Rows from block 2 of a small class-conditioned image diffusion model, named by matrix and row number. Rows with one number belong to one neuron. Each number is 500 + 25 x the weight over its row's rms, rounded and kept within 0 to 999. All counts start at 0. Numbers have three digits each.
After each neuron's rows are labels from the 100 images, of 14976 (inputs lightly noised), where the neuron reaches its highest value: "patch colour" is the nearest of a few named colours to the mean colour under the peak. Only what is clearly more common there than usual is listed. The data: simulated grey scan slices of phantoms with and without marks. In brackets: how many of the 100, against the usual share in percent.
# fc1: MLP up (model.blocks.2.mlp.fc1.weight, 768x192), inputs 96-191
# fc2: MLP down (model.blocks.2.mlp.fc2.weight, 192x768, transposed), outputs 96-191

fc1.629:523510505501481482514524513506491511492465543498506464518532561492522473499505514459468506503508444514524499510499502526506513499471514490542532468466502451518501537488477522488529486499519518456500504504454458508484502463521480466533467510503521456551503479512517494448471482479497492485
fc2.629:478472503516493538510487470516469497504527513504507471510497480502520490499470485475501496469481514494492505497493511482487476500520514521545516497502489500511501472492498506456475475500467520534534555509518543499495461535507474495504520504521424527494475510446533488554515461521531498487
patch colour: white (84 vs 1.2)

fc1.361:502529494519556522502526536510479490521515472508510484471549464525489510457464488517459479493477521496466528514476475531511511481532532521506499519528514513504487528535542468484528503499508529488525467501537487503457505448495526460449454496508478504498508473480477532500571512528516509533
fc2.361:490498463509498558506502498505544464471459548467458500477500498547507538500418521528505533480495460491521492466523514521495484533486447507519515494474473493517508483477505502519519501512483433492456534457495495479515466512488526507523513512517517499511497523505518493525471531464482489486
patch colour: black (90 vs 58.3)

fc1.740:564481578508480495509481457502477485504515473531485484494511528481454486477505521522454516523480497534510508538489496511503489482516506536470454506431480505497483475535483489527482530515502492473504523472533498527533496519478500500528501494532459495485478530484529527497505446507523500489
fc2.740:484490444463539493485508504513496501517465494544451482477527479497489512491530535461494510507466480483510467500497535448497518509491509497554511504528465509508508517469531511493495474494497527518525463495490536466507494483526514535480523517489534530498491451534513490497486530540514505500
patch colour: black (100 vs 58.3)

fc1.438:489507487576464501515479450481537487507522482483509478526526537533504492540513504526481501506516519491515548499461524548534458471503493481472543523468495490505487522483478501507523552465509505456556532521520519493492453499543513486507533504463512451495467485496472485479536470479528505475
fc2.438:485498461518477519512524496527492501510472487486473495515479466444469515517478472550458478530504469511484482444479494467542520523533543457506519468531524493527465462548511529476499516514513512524495474496500509442542529515510519456496462507540508552506516540485485535481511500530497514490
patch colour: white (58 vs 1.2)

fc1.185:490528521486483485462502513507510477442487533470473504472514534499492510513525524510499483507468516520488542531490541518483499537477500446537500515555500516534529509507516494534458503468514545527503513452470515476513527482451453453537466481486500548512511488467486490506466465510567507549
fc2.185:489535485476469480537527506511520501516488475502504501520499508482515506506470450502462501513489488499535446471517509455481533469473521438462459497492504482526494508530492444510501522488501490499477510533484514509503527525532520487510521488516557529516483516554515499475496538516535506478
patch colour: black (100 vs 58.3)

fc1.463:495546498487482458505484517494479519555501482490509509493475531507529486540505542500499495489512486519520456510467510498504486479416536496523501510460502508548504525480542509514504498507522477479459497521500500469467576501484480508508534520480538544536491540517524493478486493449507550504
fc2.463:485464499520512491496512463461518448478498495499509522464520507487524488493494523506486485479471460520463518474513508512438529519467510506531519491519474473507500491492504486472476492483494589521520501459501498540487496494492472477522499494492523494514532500513519493484498482499486467529
patch colour: white (50 vs 1.2)

fc1.191:495498537487490523467524485535482496538535465517501504502492502493493532501485480460486497446521527449550484494470484487531492490471518469470464516500468458496485453481490467499485502512531547512481543523521487518501480470523494529495497509484498469505486476517500464469503498512471518476
fc2.191:524493478515541505552494511490555461467476519475481499517503508556536496537499509494531494521509499516495550494473492509536504488539454498514498483494542528448520501509516481492501515431415524486459459522462516482506492506512501495502507479553529518515526466505475495497462451506483475522
patch colour: black (98 vs 58.3)

fc1.733:486514477495541488507495504507457493465503492449505529458573455542551495504515529511522503564507461506504481469465452490520506513488511534524491442531526476539487508496494496551501494501492502526497506488496467494478479441484452498523479488453488514515476511489481471508513513474507520525
fc2.733:510450490540518489521509482523500522520511496454482504496528552500501486542497497458517445492495481518508547513542481531467490533484512517486531473482527452493473513494529522535538490553440573534507482497523507552492462505513516517514545545512530536535489474509463500524494487505509499485
patch colour: black (99 vs 58.3)

fc1.213:544450509572493475495453510480505505439476489452506505500517491522509510515520483499534508504489485502442486491495502488512519514475505470545516523498505519592495512477468524457455520476470471475482497477505496495516445497534510494505517549529491480515500484520490475501515473499541538500
fc2.213:540524452469490482498505466502469465506525483501489514475502484487503541521492492520503534509481485500480482495454505498521515490484498498507478539499463553481513518511532502551466531481472536475476480516499489518477479499516475474524524471485491521493512515509524523526489480484500494453
patch colour: white (65 vs 1.2)

fc1.681:526538480469467484485533531487485546464473473462531445522489527507479487455501548467455494511516493517508480520508511494472493486449521469533532506454532504531457507487502517460531525504482505487436532476469501514469480486527468527517474530482530519517487524511513497477495492471486506529
fc2.681:496461504539493506519485474495474484524508542502506506481508463500506439499478483490511496462456487490474554484498521480460512499494530501547529521475506485526511479506531481450505482460466565528540521513516526523509479502466470482497541493532484500498479510434522465520547477503505484473
patch colour: white (99 vs 1.2)

fc1.253:510505505496472481498520542512474501476471475469483490506513502509506506557486506497507494498504484496516468511498525521481489512497501463511532508478525526549529554465550499515475495510494495511471500508480508476507505522487521485502505538550469527501475516547478490440452484522564533453
fc2.253:507482476486526515484500499484527497448495541502513492500504520482480483479505491484494494477476478517493504510442458561490470473461482532525526505514512497438486463526476494448476494499506530445497504499540515518465488487510451552527521513491501487533543499508483483524523477487433493522
patch colour: white (91 vs 1.2)

fc1.422:530544501487483486517519539541487476483449500494477476522498510482505525492508529508492527501508473494489450500529486489504539472451548456502546491484526492503501539448516502491519492516510499481506505493491527466488505472510524487500523540506541493528515526543485498425488465503496511506
fc2.422:468475522542530519492477490487526488509505524513518464482534520513482447511507535474514500474470480502494551518513538503446483503498506517548533497483511430516504449519500494426511490482479546515542531482511528555517484525484476478535494496473459505521479500454532465560533451498512471530
patch colour: white (84 vs 1.2)

fc1.514:526511549504501501502490491494456512561519498503526518449445525478481505524511484481458483451498549479530537491470500474504449507506525516483495547476487479478490465521483450491541518513499572512499483545501501509506506455500492473479525493453525492460502445480459528521531522556486531517
fc2.514:515499499501507542547478516494489465485498530458493484518488471483511513554491515486537512513528485532498524487443516507528524479498432494483500507564517534460472492500516528513473526449480522517467473460483515490494477494532525516501516476515531505508504498516492493521453429479532476515
patch colour: black (100 vs 58.3)

fc1.275:536514474459519482508498487500489475460472553455506502474493516492534507450463550490510467502457474540489477506504526493493504461497488460542520502517537525518527488527519458526413514466531551516512540500472478470494512499463483453476486488514523480507493506490476502538448505514534484488
fc2.275:457544513474463527518510529491463495485489477502513515495480506485503471507466479495510486530486461510485478451500533457511519485474479442485488516507492466539478502509458469556484533533531470480482535530506505496501533512501560492536519491476525505510485529520514497494493537481511537487
patch colour: black (100 vs 58.3)

fc1.36:537490490492489511467514510494492525485485497462514474513492469510476486501507503438457489504496455548495498516495501471486502484489520460546493453473562472505500500515540494495526533484448559514491539490501489478483490442518498501518495525498486527489513523522489500487474484496460550523
fc2.36:493495523556478501549485477491482482500507502465469508494527505472528481532479455512452505459438463512494516523482503519462511483517533526494514479477493475510483473524493509437515477499452483508535541528510522503516500468483515504518510486561515491452464506493468491537521528499493492481
patch colour: white (46 vs 1.2)

fc1.492:549503559511482484511490477507410479513480498495471484506518478516514555492504504492478520491512494501523496526447453534529517474498532494471490557446517535523504549503500519511482514508520528496467511517485515482513511512520499506515522506514500514460496501530468514482501528522472527479
fc2.492:496472489513453501483532500523456478498491490497520493454502509476507478484474517542498507487492480534513494498432505516537485476467493518521518520524547540516490525504509485515467513534467556509522499461510514518493521501519514527534529488518494470496510509471511517513465478528571509495
patch colour: white (98 vs 1.2)

fc1.505:496498494505512511526508496505448471510526518521528499429544495515501521556495515551492489455517526478485512490489471524481495486524515463543500522460523537482484508517537447455484454503497511541540475511549495492458470454488471514476510518540468535507519523535547530502459520489460475501
fc2.505:529508470524564470465481511505527520525490482478459503473476527520536481514475547478539507520494476517502509494519538474510565501466508508506520456461557478499467512489496510573518536516502513502478487460490450500502490490505512536468509541496512513457487461526494505505496486507530509526
patch colour: white (25 vs 1.2)

fc1.321:511534487529461466507513464520452519550505541484513495494527504507499523468475476524459495434530490506518482491442555515502495494434505495491505540458508519534469524492529498460522507508511560456491542492467513496503538489522456475487529525520514493523461496485465483489493462503493464485
fc2.321:522491472467478520485524458534478531524525492498498502494454475486488520474488487489507492505523486555506477478465537458530504500460507508515523495518537531518462505502515513504524467496480557530526523510495507509548515537516493495534538513527478516517481534507490497511502433533547494461
patch colour: white (99 vs 1.2)

fc1.573:524488504477480472514467525556489480529477475489486500574520464505553529524501520494497504487534474489512446471454472523551537490448493445488507500496536516479496488474495519515557484533499526507478521481479490469497493483510501493520505508492545507485514504528494474461491463535536495519
fc2.573:476495528498540482489455503481539476472502517506518464467558550463492441508514536492514504496434460525497516540537523484453482493479515524542547488480506433546487473503489508487490526501475527514521525468517518544487510518495490502528493471459488494513496493480536494537509488482518491524
patch colour: white (52 vs 1.2)

fc1.223:525527560483498442512489494473449478472461493506466469476505479508510483459532542494518523508449473488503481495462450482497538498475499502523513503476525524496521545531469522535504535514466511436517541495474501515533476479545494480479532511514469528492488483488496488470490498506488530520
fc2.223:504516509481462471546536528539491493501509515508508530475527496490496484451496493504497520512484525495506484509495499492536462497464528505494523470517507519460518481459484490522501510443440479507513510534491510530517511512463495511533501474484519556479500512478481507527523486484565492486
patch colour: white (53 vs 1.2)

fc1.95:491516494501455521477521489487518484499503511479496483497550527521439513537522513536496519503489531472487528512481532497561510522484480491523531491495487500540533521486489472540482523473520481503474497451508502479512558501436474512494485484485509512540472480492498495493477505497529509520
fc2.95:493545486494480470535530517503532496512481440490475494508520500479515535510492449521463498472495480501547430497523519499476525497510534426448461502500505501526469493534512467495495506484516498519478494509471521482478530510519526473523491487522544542505479496555506506491499529512516505482
patch colour: black (100 vs 58.3)

fc1.279:518522509506497494482516473502491479514542445466552494478528504479494519494534483492490496456513497489511532537475505522473509450525463489499500482484498471473536502494485533482501476515460529488519523494472508483514524497511501450475506587556520480504474514512491478511527517530474533504
fc2.279:514485462490466519520511488565494490503490504508477492510495508490524478510493468474480487532452490521518464495497466533524479537473497526536492486476525485504470523479521490510510519461447512460464489552483527473484485515472493525502507440469507516442500507511468526507510474545533471501
patch colour: white (89 vs 1.2)

fc1.71:481567521503477508509493464453499496540491499518481506475495516503498461497536548513489484453497506469508492511497525497526530503511492481504555515519505456488483485476496512486493521527545529527498549496513513480505510486464489457488522472487485533447491463518519545506496480500513558475
fc2.71:518484530453503460464523491542508521545520494490523502512523545499497509484542518525503488507513504510534474535525504527488513522467539508474473519497517512499535440451549478478504492486499510488464507471466484534504495489494509507518489505483537522555501517574511500480499544531531535496
patch colour: black (98 vs 58.3)

fc1.206:507506504498460542475478477515446462519490480541546471528506491442461475483499493504462521455430550490559507509508469516482462463490551494523478519522519501528493496534535488492472490522522493476524487495483487493496505471532501522498536508487512493502488509510511519463527480463534494457
fc2.206:484501486521530470516551544498533533467503542480451521454510469535550533492482523512507514494554492523464509485511527516522562530478470472483542501476503488489505491496497494444512521516481461519498533489484510505494463489499502549534485507510501531529500485470473521555489493520483501549
patch colour: white (77 vs 1.2)

fc1.710:543557507480491474532507539535489485515458506486491489514489490486542489525499499518465500475539458501500464501484484506528535497492540478497519504446512509474505523467522526522534481541505484496492512506474489485454527446509500459501532496460525504499501525526509491408482518512507522543
fc2.710:481480526532553508521474500470493470498515513516504468486543505494485479497499538493516507491466474474485567516523520510440488483497498513524535484484501456522515473519501492457483505475478557519556512482513521548499516510484490485535502474475471497511496495453536482551502450483503456529
patch colour: white (67 vs 1.2)

fc1.339:511522467473510532524489560520480485491433438498520509513482485483507495525471546517542503499475510523476500479515480483483510487488515503477499464521522505487490509511474502512514526483450535528520460510485507488479497517446496464503519512504446480495544526523525522538507520500506518519
fc2.339:496498493518477487509500490524521537493479473507441503500477476496513530507513429493453482495487436493509488507522491480482515504510528462503458528481456478532491502528452539456509483534552473526528513501498485493509508453514509519487470462554510540454480494499483494477521495509506467514
patch colour: grey (100 vs 40.5)

fc1.508:518527507519494508483473522482525512453481462469493517528511499508549475511517460528511484501458455507510437500473530542474518507544496465512527505506484501527557538522506520500470500506483516481531521491484484505543466500526491502501523563521519536514505488521530515524476471509497525490
fc2.508:508484515481506492535498465469503479520524523484496512490484519518495532513521500488528520511513485482495536511476480528507504485470529511491464464477466520483498461527520468506519524433515511493472511516497520490492496510496468492496544488482505501497537499495544505528542482477482506423
patch colour: white (45 vs 1.2)

fc1.45:508489532502491490521462484500463505531496512477484474512525540527499490564493485466506510517540495518548536473487520505503490486495531467552506464435513498502482500451502529515572497492506526501504519463505466499483480495513499495519537498509496518477507518526477529442473451489519510467
fc2.45:525479503510482530489442488457524481469508494462487525449470493488454498497481457542501526486433495516523534538522506509483477521541496534511504502503517510507490454507474477467519500513467481492499507529486521514498491484504461478508510509489474506467483531452466528523533523490449507540
patch colour: white (85 vs 1.2)

fc1.319:512514513505504481561512516484476503492477561485499537517505485476483467497509495505465477479517500494493482533458485545545506521508552489515503541516483468479508468530514547505532472492531541497533487524495479477504488479508522489535452523451515519523511491563474479493514529547486506508
fc2.319:508453510506478496493516489479456513493501462501531539453485517469465541513467539486515532456434514545467482502479527510511506507529469508535518527552501497492517516509478536486480509543500533508544516453497550520514490506489508506508524512477476462533479531456496507526529466489521485527
patch colour: white (69 vs 1.2)

fc1.744:502446470465532527484486506502485518497444462510485540530525490494457484508507523494522481534509514530480510488459491494497491523537506513516491467543536504529464538510499486508496505504506519557478480453521503509529536437451482487529417469469465541534523529515512479492498499458487516535
fc2.744:513498508486474481489554501506539537493494454507481479487483547499545504489476481474479502518485486471507563490515479480514517497486542474453477470458502463520488501538467492527575475498484514505504527562511485506487461524494481531491524518540497522478488492501470504502492493476484468472
patch colour: black (100 vs 58.3)

fc1.413:503495476483503515496517535549483517491519501472518508556499517497518501513526503482510487483562510515521496510496478483513527502503491472560544519468516498465468508511488500465531529487475508490510495483489511476455508486482460524499477543539453514527482491517470475500474490487577504495
fc2.413:510480516542505538502518489519448518479522501499504464515509473484434488526510502533479500484466475528461507476491491494499482491496560517489503494541491539491472478503526504444468541509541508501539499545510459482508480482522490533510489506506462542466497546470473539490545463508496486490
patch colour: white (36 vs 1.2)

fc1.711:516501501491515508489480565483474499535485494530512496487479508528469524495498506476455477510484537470493569475469471519510487467474507526460496516488491523472498482524530478492487517492524494496530523537522513525485526464491517510488506480463528509509511513525477524524566540545512487534
fc2.711:492500510490505520529512516514544484441513505460466468481473468471515511529433527518477489509502469526478483477492525470502493487494445493483514462541481516479473456486516502459465521481519502545468450460489481429503497505504499516530503511527531508520491542485468497504516473474489460498
patch colour: black (99 vs 58.3)

fc1.758:497489560473479492508481495545467505563478542528487476537519488512488537502539442498469483532471507524526477478501478544552470473487527515484490494508487508513480470521503486528488460520499511482513497472509497523515523507500503472546518495491489489510508488508439501492494528482508442458
fc2.758:516487441521538533518534506471496479465505466513489494476498503485523476510459491487495523461482530479480479507520521459451524520510493466503524500489478485480504470494508493446486502491506479492485485533521478458493494506507485477441504472499483482505494462490545523482497479515458533478
patch colour: black (98 vs 58.3)

fc1.612:483535514475497456542434506517451507515505544465496508490470512479489516492486486533467510455509486479511506485466482492518499481470524467483474567480496540484507541454488499492488424519564507478497540504510519498527534485516491525440512499511462533496498475474530504453494494520499543504
fc2.612:525492527494476496486496451523513507507476489505491528516488485518453505483498498516486519550491499526477499469501497484532470514466510467504540476503560513507474477521487476466520489440484491499514529526488505525561522520541477478539501505488530531487501550514471527493510448543537505488
patch colour: white (65 vs 1.2)

fc1.58:502535479485485525512526497528438470468520524507526525531497536475502493506487490533448506485547449504483495503475471507494509490535475485496508452509493526482492484513538500485507519491506499512523500460489494525454518520527480495551484479541532485491478481483510526501435485496488465485
fc2.58:486513503530502508492475487509525470516463500463523480500511486491466498474492486518462532504543513480479469506533501508479475533545511480517498515523472554476505504487505518495481463513504461472529530554491477480546510498504521476491446506560433534486498495457479468491506555473467502505
patch colour: white (41 vs 1.2)

fc1.486:511460532509518493522498493486426518459513421530479522554521542523529486523515490538527474521477497464493467501500489489505482516518466494496521568496488522495488487488477507526515464501489492541470451541518536469506510493490497473502525501494487493520486489504498515503518479505519506485
fc2.486:487516488515495502465504517485501481483483513473472508521468474483471499508487524535536484489516517504490522468491472535493494507519445558502486539526493516482499476506486536507466513522503506452458508461521494491461489493502499503529485511481477535516518549471535505492477492519479517506
patch colour: grey (92 vs 40.5)

fc1.228:507495481512536559464495477539493541529544519510486506521471540496504490491478478480524501495472521515509490515477524511474500455520476496542493536525543531490447559499480491490515536527501495501482542486518537481500536466520511486510491493534480545497531512482456476487560488452455501514
fc2.228:509519504477498482531530494461470470467468457510553471480507498509486504527512527501473505489529514440509502513484522498476502507483471488447478521483432500491546477484511530506494463466518488493510521489457485529523473512477517520517487522457529477490476509538528482515414510490530470491
patch colour: black (98 vs 58.3)

fc1.535:492527481525464512478531486506536474485484533476489483500533505524491498511538529526507491491481543506498501489464560507513460520519479497506552534490515484511513503519467483489494507471532529480506526496510565489514540531480465472484484481490493472509516480492486464485468481522574518501
fc2.535:494539495475467489510530506508487499502473461490498502511489482478493522485471447542460481497486474515516413453517500479488540491499518448449464500507502508545475491527487460496496514520517479530484511511500489480516526516526537484525483493527556517504500518562512523519523518518532509487
patch colour: black (100 vs 58.3)

fc1.534:491472500507484510506527505518487431492502513501468514498527511505493523495469528505510486553524483535499499513466458519462426500479495472509472464530510497529516531537532503522507467476522557508513495471501500448524542482504512488521481528503559495480506489533511502516442503497467489460
fc2.534:505467529516505531512501506483506531507498489466499510473486482483501481531493493530488501500489481465501559539511500518508478520539497521497570501455520453500482491486518506482547517568480496480481512531514518555464490495478462510452492549475464482469466525462457512477530540484465496526
patch colour: black (90 vs 58.3)